A small autoregressive pixel model, trained from scratch: layers 6, 197500 training examples.
Rows from block 2 of a small autoregressive pixel model, named by matrix and row number. Rows with one number belong to one neuron. Each number is 50 + 15 x the weight over its row's rms, rounded and kept within 0 to 99. All counts start at 0.
After each neuron's rows are labels from the 100 images, of 14976, where the neuron reaches its largest size: "strongest on" is what is common among them. Only what is clearly more common there than usual is listed. The data: small renderings of single solids in any pose.
# gate: MLP gate (model.blocks.2.mlp.gate.weight, 512x128), inputs 0-63
# fc1: MLP up (model.blocks.2.mlp.fc1.weight, 512x128), inputs 0-63
# fc2: MLP down (model.blocks.2.mlp.fc2.weight, 128x512, transposed), outputs 0-63

gate.219:41 60 60 15 47 58 56 97 39 62 19 52 58 19 65 64 40 50 27 42 53 68 30 52 25 67 41 20 78 65 39 53 80 35 73 55 67 44 58 83 59 50 40 30 33 55 48 38 55 23 56 55 68 62 58 69 52 77 38 59 50 70 58 29
fc1.219:45 58 62 33 61 72 57 53 61 66 53 57 53 39 50 54 51 42 36 26 72 46 25 79 41 32 27 70 50 38 47 46 74 54 27 46 52 52 36 60 47 24 39 54 78 47 39 52 37 25 50 41 55 18 33 49 70 40 67 25 32 66 48 69
fc2.219:66 38 39 75 57 55 36 51 60 55 78 37 42 49 69 52 52 54 38 55 63 58 56 51 50 29 56 52 56 58 56 54 51 58 16 55 41 51 34 52 38 55 61 61 50 74 34 34 50 38 57 50 63 56 55 50 23 61 82 69 60 37 26 52
strongest on: chain link; torus; red

gate.51:73 56 51 65 32 52 50 62 44 41 24 32 72 50 47 25 58 61 37 54 40 33 61 49 35 54 40 46 37 65 48 37 41 82 22 57 62 57 48 69 37 44 56 37 41 67 38 74 53 33 54 46 50 64 41 48 49 68 38 43 43 64 76 71
fc1.51:68 77 40 46 44 74 55 69 46 57 27 64 89 38 41 57 66 61 41 60 44 53 55 39 58 46 29 46 64 52 36 56 78 61 71 43 56 44 57 47 69 65 51 35 54 56 40 37 39 57 45 51 65 78 79 50 60 48 68 58 49 44 65 61
fc2.51:55 47 49 29 60 68 64 36 10 39 65 74 18 49 65 55 40 56 52 58 43 59 36 48 38 41 59 32 61 56 34 49 40 22 51 56 18 48 72 07 55 40 64 50 56 27 56 53 66 69 46 64 38 51 80 42 35 39 63 72 29 44 42 22
strongest on: plain

gate.498:89 99 62 58 64 58 42 48 50 40 73 21 49 45 45 31 63 48 55 65 52 48 46 49 46 80 43 53 63 53 62 33 48 46 85 40 42 31 48 42 48 50 66 48 61 54 78 55 39 63 54 45 61 49 77 72 38 51 33 49 32 47 44 77
fc1.498:95 86 45 55 48 25 39 25 34 53 43 27 50 57 28 39 42 47 39 40 58 45 67 74 58 61 49 54 52 21 43 49 66 59 78 49 59 42 64 55 42 44 48 42 67 44 59 61 20 52 35 43 54 41 48 47 34 53 43 29 67 37 56 61
fc2.498:44 19 54 47 46 46 38 75 42 59 58 84 57 53 29 38 89 35 38 51 34 42 28 40 54 18 60 53 45 73 33 31 56 42 36 56 41 32 58 35 57 51 50 31 55 50 30 42 30 35 55 41 64 41 35 37 37 57 42 67 54 78 51 47
strongest on: green

gate.226:46 54 69 44 58 61 42 74 36 48 27 61 70 58 49 38 47 45 66 15 60 31 81 52 27 41 58 35 61 62 51 42 45 62 33 46 48 59 57 46 62 70 46 74 80 48 68 92 32 74 49 29 22 41 55 46 45 54 88 41 30 36 47 38
fc1.226:56 40 49 68 70 66 48 37 71 74 64 66 79 41 58 52 39 19 55 50 45 52 52 32 89 47 39 43 72 60 46 42 47 54 48 58 27 50 50 61 34 50 33 31 46 40 23 62 36 62 44 41 50 58 37 85 40 43 49 59 27 94 54 46
fc2.226:47 22 55 43 91 54 57 65 42 50 39 59 55 24 79 36 40 43 78 50 59 36 45 53 78 68 41 42 91 57 57 36 29 51 33 59 49 73 70 40 51 32 40 46 55 42 54 58 35 44 46 54 37 45 70 56 41 64 68 52 36 16 79 53
strongest on: torus

gate.337:59 64 66 37 46 42 52 48 56 42 54 52 81 55 61 28 63 86 42 53 50 47 50 53 27 54 96 56 43 39 51 33 60 48 31 43 70 69 37 59 35 32 49 43 48 52 49 42 51 13 59 78 47 54 43 38 53 64 22 63 34 47 83 72
fc1.337:60 61 60 48 41 66 62 63 41 31 52 30 62 15 53 51 36 66 31 85 61 55 65 40 49 60 58 55 46 67 68 62 28 25 60 32 52 65 77 80 32 14 67 57 39 50 52 70 32 28 44 16 61 53 46 57 60 50 72 46 50 50 61 57
fc2.337:69 67 26 55 37 64 65 24 56 48 47 61 44 49 42 40 51 69 41 75 63 23 61 45 94 43 52 49 52 43 48 32 58 30 33 59 45 34 47 77 35 46 52 62 41 60 44 60 57 55 25 58 66 51 48 37 51 39 62 69 50 67 53 31
strongest on: white

gate.404:66 49 44 58 69 42 42 57 36 60 23 68 43 45 54 44 62 62 41 41 37 25 41 69 40 38 66 32 29 57 14 39 51 47 30 61 53 65 71 31 50 60 53 49 37 59 31 25 62 76 33 19 24 60 60 24 34 64 58 59 70 42 77 26
fc1.404:85 55 68 60 48 45 39 77 68 45 48 49 79 39 58 40 62 66 65 33 54 40 57 40 43 59 50 51 26 72 39 48 71 56 46 77 44 42 68 33 61 78 69 53 61 44 42 30 45 60 52 44 31 33 60 37 49 64 58 36 72 43 46 49
fc2.404:26 49 26 65 47 51 54 09 42 42 65 38 43 68 43 40 43 40 43 49 37 83 40 33 51 52 62 62 49 41 48 80 44 20 46 44 53 52 60 28 64 44 62 56 26 44 63 53 43 57 29 30 53 45 35 53 48 38 36 32 35 67 29 38
strongest on: torus; red

gate.447:51 54 78 08 55 87 56 57 48 52 28 44 74 54 69 64 60 47 46 54 65 47 37 44 52 57 35 64 65 73 56 35 46 55 51 59 35 62 42 63 63 55 61 45 84 46 49 58 52 46 40 50 70 46 63 06 50 51 42 49 61 62 21 53
fc1.447:42 66 38 21 43 37 52 99 41 33 40 53 45 27 44 55 57 39 45 15 50 53 61 42 48 39 58 41 56 60 49 59 27 36 66 41 30 53 53 65 62 63 45 54 58 59 28 45 47 26 31 31 39 38 73 62 68 39 73 55 47 69 52 47
fc2.447:42 34 48 46 84 53 50 99 38 51 59 65 32 47 65 42 66 44 40 61 57 45 65 55 64 46 46 46 57 20 48 21 57 27 58 44 62 52 60 57 34 62 73 42 42 58 62 73 53 66 52 59 60 35 55 35 61 45 47 40 88 66 62 17
strongest on: white; green

gate.362:41 54 65 39 63 51 44 79 38 62 62 68 62 42 69 51 58 55 57 46 51 60 40 51 40 46 75 54 52 63 57 38 57 78 44 48 43 47 45 59 25 67 57 68 50 71 39 38 51 50 57 45 26 63 44 62 43 69 25 67 60 38 42 39
fc1.362:26 32 59 50 76 14 62 60 27 51 43 48 31 71 41 38 55 79 37 42 48 61 57 48 25 61 21 41 49 39 43 49 61 68 57 48 41 31 29 21 40 53 48 46 48 36 64 59 44 52 52 66 65 46 53 26 13 56 39 51 36 29 56 53
fc2.362:36 54 37 56 54 26 72 71 51 80 52 62 34 83 61 27 47 99 52 53 26 51 36 60 38 39 56 40 45 61 47 59 71 68 41 59 46 62 31 49 27 54 37 52 30 36 53 57 57 40 40 70 40 53 43 52 24 63 40 51 69 55 63 45
strongest on: light from: left; blue

gate.107:52 62 60 47 22 47 60 51 30 50 33 59 86 51 59 53 70 41 46 61 74 50 42 49 41 48 42 42 46 39 34 53 54 78 70 35 58 37 67 57 58 56 63 47 36 50 27 35 79 31 44 60 31 74 41 52 67 27 55 74 55 40 81 30
fc1.107:55 47 44 31 38 34 40 58 45 59 64 62 77 64 68 49 57 38 48 33 37 62 32 36 46 42 53 58 43 27 56 45 58 67 25 41 22 28 51 64 36 81 45 22 39 52 52 64 45 43 57 37 49 36 61 37 42 96 59 31 45 56 45 30
fc2.107:63 40 68 60 30 37 45 53 64 57 42 51 67 67 70 13 58 41 40 55 45 36 50 58 46 53 45 47 58 31 30 38 45 52 55 45 44 37 49 54 59 64 46 08 37 52 46 59 38 73 40 59 57 51 72 50 56 45 32 24 67 35 46 19
strongest on: blue

gate.121:55 64 71 41 46 59 49 61 33 66 47 52 12 22 40 41 75 52 48 66 38 48 54 70 30 41 60 28 55 46 46 52 84 51 29 54 57 51 47 74 12 55 50 50 43 46 46 77 53 50 50 56 24 51 55 38 32 43 36 49 56 36 33 50
fc1.121:50 42 35 65 49 35 40 61 65 60 30 46 51 49 44 33 42 62 51 61 38 49 66 38 48 43 79 38 68 39 65 63 82 44 16 58 64 94 52 56 26 81 66 37 33 57 53 61 55 35 49 47 24 53 61 67 55 73 33 69 57 62 72 24
fc2.121:56 30 61 52 41 53 51 45 66 59 58 64 62 53 51 41 47 46 56 62 55 56 49 40 82 28 68 52 54 35 76 50 80 46 28 49 47 49 60 69 27 74 56 36 47 69 53 60 29 25 55 34 13 66 41 50 72 53 41 40 48 55 37 57
strongest on: dotted

gate.403:64 27 53 71 39 34 40 63 40 34 37 58 77 55 68 52 53 35 59 39 29 44 50 38 52 45 39 19 72 64 27 37 57 70 44 54 57 53 54 55 48 62 80 72 13 62 44 31 58 51 49 39 35 60 38 57 54 64 47 51 60 46 39 31
fc1.403:44 60 32 45 78 40 50 50 74 64 46 51 39 42 51 76 56 39 49 41 70 53 24 50 61 46 57 55 45 57 50 56 56 41 64 71 59 47 57 36 48 44 83 59 15 58 70 52 25 55 35 61 43 67 58 30 76 52 58 46 51 47 51 17
fc2.403:26 57 61 21 60 58 43 52 93 55 55 25 38 58 17 45 62 59 55 45 57 78 31 33 56 51 53 46 40 51 62 65 57 62 44 47 29 41 36 69 66 34 31 58 49 63 64 57 62 32 71 40 57 39 63 48 58 51 74 49 33 50 64 53
strongest on: plain

gate.285:66 41 64 61 44 42 58 66 41 63 17 56 68 67 31 40 61 34 54 56 16 30 54 40 54 49 55 36 43 63 52 41 48 82 56 71 61 34 69 64 49 46 49 48 47 52 23 58 47 45 61 50 40 72 26 34 48 67 44 38 45 60 87 47
fc1.285:48 29 71 35 45 30 55 54 49 36 31 41 69 58 44 46 59 30 47 64 50 50 71 41 61 59 58 41 69 46 28 36 49 58 37 49 37 00 59 85 17 51 67 44 42 64 37 40 60 48 75 53 68 49 20 45 56 62 33 56 81 71 53 31
fc2.285:14 73 58 24 48 35 53 59 81 56 61 33 33 63 30 60 62 47 16 46 59 66 25 56 20 44 64 49 59 41 41 50 55 63 47 67 60 60 45 54 55 36 68 57 54 47 99 47 73 45 59 35 47 35 53 59 29 41 46 61 63 58 30 39
strongest on: plain; light from: behind the camera; white

gate.35:39 33 53 66 54 38 32 51 58 59 53 36 28 36 55 42 50 52 41 40 71 59 18 56 39 46 52 38 15 31 32 49 41 56 59 58 60 36 57 74 40 45 46 45 47 64 66 69 74 22 51 42 46 61 46 76 55 35 78 53 31 42 63 52
fc1.35:63 63 49 79 50 38 62 34 36 39 73 53 48 54 40 43 63 57 35 71 34 41 22 49 67 36 51 57 28 50 56 55 43 67 69 42 59 42 64 51 55 54 53 83 47 52 48 58 40 55 63 80 61 48 47 47 52 50 45 38 54 37 39 75
fc2.35:64 76 47 75 53 40 49 76 82 44 32 54 32 55 40 42 60 37 36 29 31 49 42 52 35 33 58 47 36 49 93 46 86 62 61 54 57 35 52 68 37 60 72 47 41 60 73 72 42 46 52 39 54 46 18 48 50 59 54 46 53 54 51 57
strongest on: cube frame; spring

gate.49:85 62 54 75 83 60 52 63 42 63 12 23 63 51 53 26 48 60 49 42 38 43 60 67 34 55 31 38 55 48 52 48 58 57 47 51 35 65 68 39 78 61 42 58 48 62 03 79 39 48 60 36 45 48 76 53 32 60 57 49 20 71 70 48
fc1.49:47 56 44 51 42 53 40 21 50 59 57 60 33 76 60 57 46 76 62 31 71 72 43 37 44 48 44 82 52 60 75 65 39 36 54 35 50 63 31 32 72 37 33 35 60 55 26 35 50 56 62 38 47 35 66 57 65 67 45 64 31 48 57 79
fc2.49:56 39 46 55 49 67 57 53 27 31 59 69 29 49 66 45 38 67 63 44 49 51 53 58 31 77 31 31 34 46 59 29 26 39 46 67 64 38 47 14 44 54 30 38 45 63 62 32 53 50 56 70 38 58 37 75 51 73 43 46 60 27 30 80
strongest on: plain; red

gate.429:44 52 84 40 33 61 43 47 66 32 34 84 45 66 34 52 48 47 69 32 50 67 48 43 32 92 50 49 68 53 50 48 64 70 47 50 56 57 54 41 76 59 73 62 57 59 31 49 62 44 68 60 56 50 54 45 24 59 39 43 55 66 41 60
fc1.429:61 29 58 69 29 30 52 48 36 68 41 54 25 56 41 72 63 54 61 57 57 41 80 64 50 58 52 56 46 48 47 62 24 56 60 43 16 40 36 63 46 50 78 43 26 42 32 31 59 17 61 45 49 55 81 40 43 77 64 46 36 44 51 32
fc2.429:46 70 46 70 69 46 74 46 59 61 37 24 56 44 37 60 47 50 38 54 54 65 68 54 34 74 44 35 52 54 42 36 30 50 57 41 48 69 43 35 42 20 58 39 60 51 66 50 40 32 70 47 60 24 43 70 33 69 65 64 30 57 64 84
strongest on: white

gate.34:68 46 54 12 57 52 66 57 46 62 47 52 30 35 67 25 49 28 68 42 11 44 79 68 36 71 39 62 44 48 20 46 39 43 46 63 52 99 64 52 48 41 44 52 34 54 51 41 53 59 38 45 35 38 50 57 49 64 27 53 16 85 49 69
fc1.34:47 24 35 60 50 80 91 37 63 53 52 53 42 34 64 63 42 92 42 55 38 48 51 72 43 58 56 52 80 54 50 38 47 51 24 62 58 32 36 42 52 63 34 64 63 31 60 45 32 48 25 63 55 51 45 36 43 62 45 46 53 53 71 27
fc2.34:60 29 60 59 60 45 68 54 38 47 51 32 60 47 45 51 57 52 48 67 41 70 52 53 48 85 56 59 56 59 56 37 75 28 39 50 35 36 11 37 65 62 32 33 63 38 47 37 30 40 30 39 09 40 56 49 45 47 38 23 67 54 47 30
strongest on: blue

gate.216:44 65 39 47 45 27 35 70 65 54 47 60 42 48 56 48 63 45 76 91 37 31 66 54 52 39 68 49 70 63 51 23 44 76 40 99 25 60 24 41 31 74 68 36 49 56 51 52 58 37 64 36 43 48 42 74 30 65 45 49 31 80 39 35
fc1.216:54 75 41 76 46 47 30 58 56 57 41 54 51 33 43 62 44 56 48 35 39 51 47 72 45 34 61 58 58 49 29 53 46 51 35 49 52 00 24 57 56 45 44 53 56 56 56 60 29 43 46 26 28 42 41 70 51 67 40 44 59 44 42 68
fc2.216:47 52 68 47 63 59 39 59 54 57 45 56 35 58 79 56 23 56 39 64 42 46 53 67 69 39 33 54 50 34 69 38 34 45 63 35 59 61 56 62 23 24 62 50 50 39 25 49 78 90 27 50 24 52 48 63 73 41 42 46 39 29 57 52
strongest on: green; teal

gate.176:50 63 56 52 44 50 42 66 47 50 28 70 52 52 65 42 62 84 36 57 66 42 37 58 43 51 73 47 36 60 38 29 54 44 58 53 61 49 55 51 66 52 64 55 35 67 53 76 66 20 42 75 63 99 81 53 68 65 40 37 69 23 87 32
fc1.176:47 48 61 45 60 20 56 65 51 61 70 57 46 82 44 43 53 51 55 49 30 45 43 57 52 65 17 46 51 48 48 40 73 53 33 67 48 54 42 51 39 37 56 62 27 46 51 60 43 71 55 48 32 62 39 77 40 49 37 56 13 54 37 39
fc2.176:46 52 45 46 60 17 29 77 61 54 59 49 40 71 44 49 27 19 46 61 76 51 64 55 62 52 61 40 39 53 48 33 38 45 67 47 53 21 28 37 55 55 27 63 51 70 45 71 58 92 55 58 34 45 58 26 50 37 39 57 58 71 12 39
strongest on: dotted; checkered

gate.210:60 61 41 88 59 71 40 27 96 58 55 80 64 55 65 48 50 52 26 41 36 50 30 78 76 40 48 30 57 49 43 28 81 66 69 37 33 63 29 97 60 43 60 65 53 61 53 37 53 55 55 73 34 45 54 46 52 50 14 44 59 61 52 53
fc1.210:64 59 52 49 49 08 51 51 45 31 55 56 38 42 75 56 65 40 26 56 51 57 66 49 20 27 60 49 46 52 58 58 86 53 54 58 26 52 43 64 60 56 54 61 55 30 43 71 48 58 53 24 50 47 55 59 53 41 27 43 25 27 50 40
fc2.210:25 49 57 67 45 90 57 35 61 72 42 41 69 28 04 44 52 45 59 76 30 56 40 47 51 66 26 76 58 32 47 19 57 59 42 40 67 64 53 68 31 81 71 55 44 50 49 55 46 38 40 65 89 41 32 43 70 26 56 72 53 58 60 64
strongest on: blue

gate.264:56 50 39 53 42 41 53 43 56 47 48 37 38 48 43 24 46 65 49 74 29 61 50 42 63 71 54 29 64 45 53 41 62 50 88 55 61 65 45 46 39 39 23 65 38 72 72 34 80 43 65 62 47 50 54 43 65 62 34 48 40 78 42 45
fc1.264:43 43 26 80 44 39 46 43 72 62 87 54 64 64 23 47 34 68 30 63 34 41 73 71 63 54 51 45 47 37 55 68 64 62 75 45 59 88 40 56 55 63 34 54 58 54 36 58 65 62 53 53 48 33 32 03 45 82 46 59 56 35 53 46
fc2.264:18 50 47 29 39 56 45 50 71 29 29 56 62 49 65 69 72 58 65 53 46 41 10 62 61 33 44 36 48 66 71 73 31 52 27 38 19 62 61 45 37 67 32 39 46 32 33 66 56 39 45 31 60 65 58 78 53 75 62 62 42 50 53 59
strongest on: white; pink

gate.501:75 63 60 61 33 61 57 44 42 68 46 49 58 45 39 28 51 56 44 43 35 45 72 46 21 50 51 23 59 60 26 50 33 59 56 52 52 45 24 85 28 39 49 62 39 32 33 74 62 57 51 50 62 39 11 96 42 56 54 65 44 73 64 55
fc1.501:63 39 34 71 62 61 48 41 32 48 74 67 45 13 48 73 33 53 39 53 38 63 81 47 49 34 80 35 56 46 55 50 40 58 66 43 62 53 59 81 80 54 46 30 41 44 40 61 67 73 56 06 45 43 34 69 30 33 68 80 38 74 45 74
fc2.501:49 23 45 64 53 60 48 39 55 71 53 60 32 25 37 69 58 26 70 26 56 37 63 58 53 55 58 58 31 43 38 50 83 41 54 56 63 40 57 67 60 62 44 24 43 62 58 53 43 76 47 34 44 58 73 22 46 34 83 51 25 51 61 51
strongest on: torus

gate.0:29 43 54 49 30 39 57 50 45 61 97 60 30 17 69 25 44 54 52 56 36 54 47 49 11 62 70 37 38 39 31 40 65 43 59 42 42 48 84 33 54 41 56 75 56 59 55 57 58 60 52 62 57 48 60 28 69 48 73 21 54 52 37 47
fc1.0:48 60 50 42 36 36 43 71 56 46 37 46 72 26 70 17 36 60 69 40 64 45 48 38 45 56 55 60 59 46 49 54 48 52 49 41 59 46 69 50 79 54 45 76 72 71 16 51 64 41 57 53 65 41 47 57 57 36 43 53 40 81 55 73
fc2.0:43 47 43 62 23 32 52 41 78 42 98 74 45 23 54 50 45 42 39 56 53 47 55 47 26 39 60 46 31 50 42 45 73 55 55 58 45 54 53 60 50 53 63 44 38 57 65 27 56 60 29 59 70 55 65 30 59 59 54 65 51 20 55 49
strongest on: dotted; orange

gate.146:39 23 78 16 56 72 33 57 61 22 65 57 48 48 46 37 52 45 33 53 27 47 34 27 47 57 49 43 43 84 42 41 34 58 52 75 40 51 87 44 65 64 61 48 44 49 41 18 61 57 48 62 54 64 64 55 39 15 52 62 47 50 49 51
fc1.146:40 58 69 38 49 50 61 65 13 78 44 55 35 37 47 30 51 14 45 00 55 45 44 48 32 43 51 57 44 36 63 37 59 67 58 39 60 65 45 78 46 39 40 67 34 55 20 43 46 53 61 55 48 48 40 44 46 48 16 62 64 63 54 46
fc2.146:50 50 46 54 58 63 44 41 31 52 64 57 50 44 24 42 62 68 28 59 62 65 37 59 74 38 44 61 41 45 63 41 79 62 46 46 30 44 20 37 64 24 55 65 67 31 52 59 72 47 65 61 25 34 46 64 51 71 46 47 34 63 61 42
strongest on: blue

gate.392:43 58 49 40 54 60 54 52 55 50 34 63 53 47 50 14 48 54 65 39 67 61 76 59 07 38 72 56 66 49 50 52 40 59 30 41 59 63 43 40 60 41 53 63 71 46 41 67 69 41 35 25 64 33 56 59 38 50 34 48 47 48 33 58
fc1.392:62 43 19 30 63 73 55 44 24 37 91 45 40 23 49 68 56 50 51 67 35 43 31 71 23 44 84 55 54 43 52 43 61 71 17 36 24 65 26 59 64 44 22 27 35 43 52 37 53 46 41 70 52 50 49 62 53 50 21 63 50 58 69 62
fc2.392:44 54 37 45 61 58 15 51 38 57 49 39 33 82 31 62 62 56 60 45 36 45 51 61 36 52 48 44 76 38 38 36 44 60 62 50 16 66 46 41 77 76 49 56 38 27 58 68 39 56 44 79 37 47 58 29 55 24 15 48 62 69 73 39
strongest on: white

gate.195:61 28 46 66 40 50 20 75 55 49 32 73 39 52 54 81 53 47 46 39 55 38 45 49 32 57 69 22 53 79 64 63 42 63 55 63 80 47 37 82 61 65 48 38 44 66 27 30 48 55 45 29 51 71 63 51 61 46 67 53 34 57 48 35
fc1.195:47 32 42 47 40 65 54 64 45 56 47 46 55 69 53 64 40 66 50 36 39 46 45 45 49 46 43 47 42 60 54 59 70 17 59 67 66 42 49 48 51 68 31 41 58 46 61 47 59 36 44 16 78 49 36 20 55 62 71 43 64 36 24 35
fc2.195:35 42 74 65 62 42 34 27 41 40 46 60 53 58 84 35 37 42 58 45 38 27 50 49 56 04 45 17 64 41 43 50 73 13 34 59 65 30 49 67 54 77 51 43 34 42 56 58 52 60 36 50 53 46 41 62 93 53 50 41 26 58 30 29
strongest on: cube frame; spring

gate.377:43 51 72 58 39 40 43 78 46 63 34 49 81 49 42 22 52 86 31 48 55 43 33 54 45 58 47 38 27 60 61 55 33 58 43 53 71 30 60 58 64 68 39 87 67 51 59 56 70 38 51 61 53 58 44 50 55 48 44 52 53 40 74 67
fc1.377:26 43 52 21 33 70 49 44 45 74 52 43 61 62 59 49 34 52 86 24 58 43 67 56 34 58 47 59 62 60 65 65 62 29 48 52 48 71 66 41 46 58 47 31 70 44 48 13 25 42 46 59 53 46 88 50 64 55 63 22 58 26 22 59
fc2.377:33 40 47 32 65 48 38 45 53 53 27 51 75 38 63 58 60 24 43 49 59 33 63 43 57 42 16 59 63 29 47 62 84 17 47 60 33 50 40 57 50 70 32 40 30 41 55 59 48 98 45 42 88 57 53 35 85 50 55 57 27 49 53 44
strongest on: cube frame

gate.303:49 71 52 39 47 37 54 83 52 59 40 42 34 53 54 28 62 37 48 36 53 27 79 60 23 71 67 30 56 44 34 28 37 67 57 56 46 67 65 21 64 79 55 44 73 81 77 84 57 32 46 35 53 41 55 35 50 56 89 46 67 25 54 42
fc1.303:47 60 55 71 47 53 34 65 09 29 27 63 48 44 53 50 37 51 59 49 37 41 83 59 45 57 23 73 39 57 56 55 49 60 63 46 45 36 57 36 70 65 35 51 69 53 51 40 36 74 41 37 55 55 40 31 60 75 58 38 71 39 47 28
fc2.303:49 53 55 68 46 75 48 38 47 30 48 67 56 51 46 50 45 47 30 31 28 62 53 44 32 42 54 66 08 47 46 81 84 33 68 53 47 18 46 49 53 56 25 57 33 59 26 43 54 59 36 37 58 37 30 32 58 31 38 58 55 72 71 40
strongest on: torus

gate.63:51 67 53 12 23 28 68 46 46 31 49 56 54 62 38 63 59 59 34 33 61 51 35 49 25 55 50 55 49 37 65 30 50 40 37 59 38 42 38 26 51 40 71 43 35 38 46 31 79 56 49 63 73 42 43 31 60 60 67 32 55 34 47 80
fc1.63:27 53 56 45 40 38 26 35 36 25 48 24 75 63 57 74 55 25 47 46 24 54 40 43 53 56 56 99 49 61 50 56 39 40 62 67 37 46 64 42 42 27 58 70 45 47 59 31 69 53 69 51 72 56 61 32 69 80 41 56 48 40 32 51
fc2.63:53 36 44 55 66 56 66 45 57 59 61 57 39 63 41 47 54 51 43 71 39 62 60 43 15 32 74 42 48 76 32 65 53 32 53 47 43 40 50 56 60 63 47 47 78 62 56 62 53 47 34 39 56 53 55 75 51 37 54 37 67 88 54 43
strongest on: torus

gate.277:51 49 45 36 37 77 48 41 61 54 25 48 32 15 45 55 82 60 54 52 43 58 61 35 23 49 48 51 73 64 37 41 34 67 49 37 58 56 50 39 63 45 57 48 66 76 48 56 60 62 54 46 55 78 54 41 60 67 61 33 45 68 77 53
fc1.277:57 32 62 22 38 33 61 58 45 31 70 25 80 56 46 25 39 61 21 65 55 38 47 47 53 61 62 31 35 69 58 52 45 52 74 54 75 47 54 48 67 26 45 51 84 48 44 53 57 20 53 61 57 31 32 60 53 25 40 33 25 62 40 60
fc2.277:48 50 30 55 38 65 40 59 30 51 80 11 74 54 43 17 60 64 26 29 62 53 43 69 46 35 82 52 55 47 57 61 54 67 56 47 76 47 46 45 77 51 43 56 74 52 45 94 54 36 42 56 34 70 49 25 59 29 34 27 33 65 38 72
strongest on: white

gate.201:36 44 16 42 41 34 47 73 59 46 44 81 46 43 58 62 47 59 50 37 55 54 13 71 29 44 64 21 62 42 62 49 42 57 58 51 58 44 29 81 39 40 69 52 72 50 26 52 64 49 45 41 61 57 42 69 39 52 59 76 42 50 38 32
fc1.201:64 84 65 18 76 63 34 29 44 47 59 42 75 45 37 20 62 52 47 48 51 56 47 41 58 50 50 52 48 36 52 36 26 63 63 43 38 48 45 55 74 56 53 68 57 40 64 51 59 47 55 68 65 43 75 50 48 38 31 55 68 13 42 66
fc2.201:57 45 48 42 41 48 63 34 65 53 51 59 53 40 46 50 53 65 63 48 54 57 52 33 47 82 68 38 43 51 63 40 29 64 64 45 52 76 51 43 57 42 74 82 33 27 38 61 84 76 42 57 35 37 36 50 27 51 28 54 66 43 67 45
strongest on: cube frame; spring

gate.511:42 55 51 73 67 47 46 65 56 45 40 49 81 24 80 48 61 14 73 38 40 44 35 52 43 40 80 22 66 66 34 44 41 70 52 45 49 47 60 59 47 46 48 70 66 56 76 54 44 43 55 40 20 53 34 80 70 43 66 61 48 41 71 57
fc1.511:33 91 70 42 61 54 45 84 53 40 53 58 71 33 53 41 45 35 17 59 38 52 30 72 37 56 39 41 38 64 47 58 43 50 66 45 44 46 49 54 43 65 48 32 61 66 67 48 42 43 64 38 67 86 48 51 60 51 70 40 31 51 63 65
fc2.511:74 37 33 46 36 53 60 59 31 45 44 33 26 51 45 58 53 53 41 79 39 31 63 40 45 47 38 34 42 46 31 46 57 45 93 56 46 57 59 54 71 82 30 42 69 18 48 51 42 47 35 52 48 37 55 62 51 55 27 60 58 46 33 36
strongest on: blue

gate.247:69 79 99 49 42 49 62 45 35 47 68 52 49 52 58 59 40 40 62 84 25 29 58 22 60 33 34 51 62 62 68 49 73 54 23 66 55 55 24 51 72 78 52 54 65 45 36 55 31 52 47 80 59 61 31 26 55 78 41 38 37 77 52 69
fc1.247:75 49 42 62 62 36 36 33 38 58 46 39 39 45 44 39 42 07 54 20 14 36 24 44 34 70 72 27 41 67 39 51 61 38 39 80 56 32 42 43 57 46 53 54 79 59 70 97 36 33 45 75 66 55 46 61 22 68 45 60 49 47 74 75
fc2.247:56 66 32 43 54 45 25 24 49 48 53 55 50 59 46 58 54 53 55 35 45 86 39 60 28 65 31 53 33 47 54 54 58 43 56 47 69 77 70 70 52 36 62 54 56 23 39 65 41 62 44 55 66 54 42 30 53 92 41 62 17 45 41 71
strongest on: green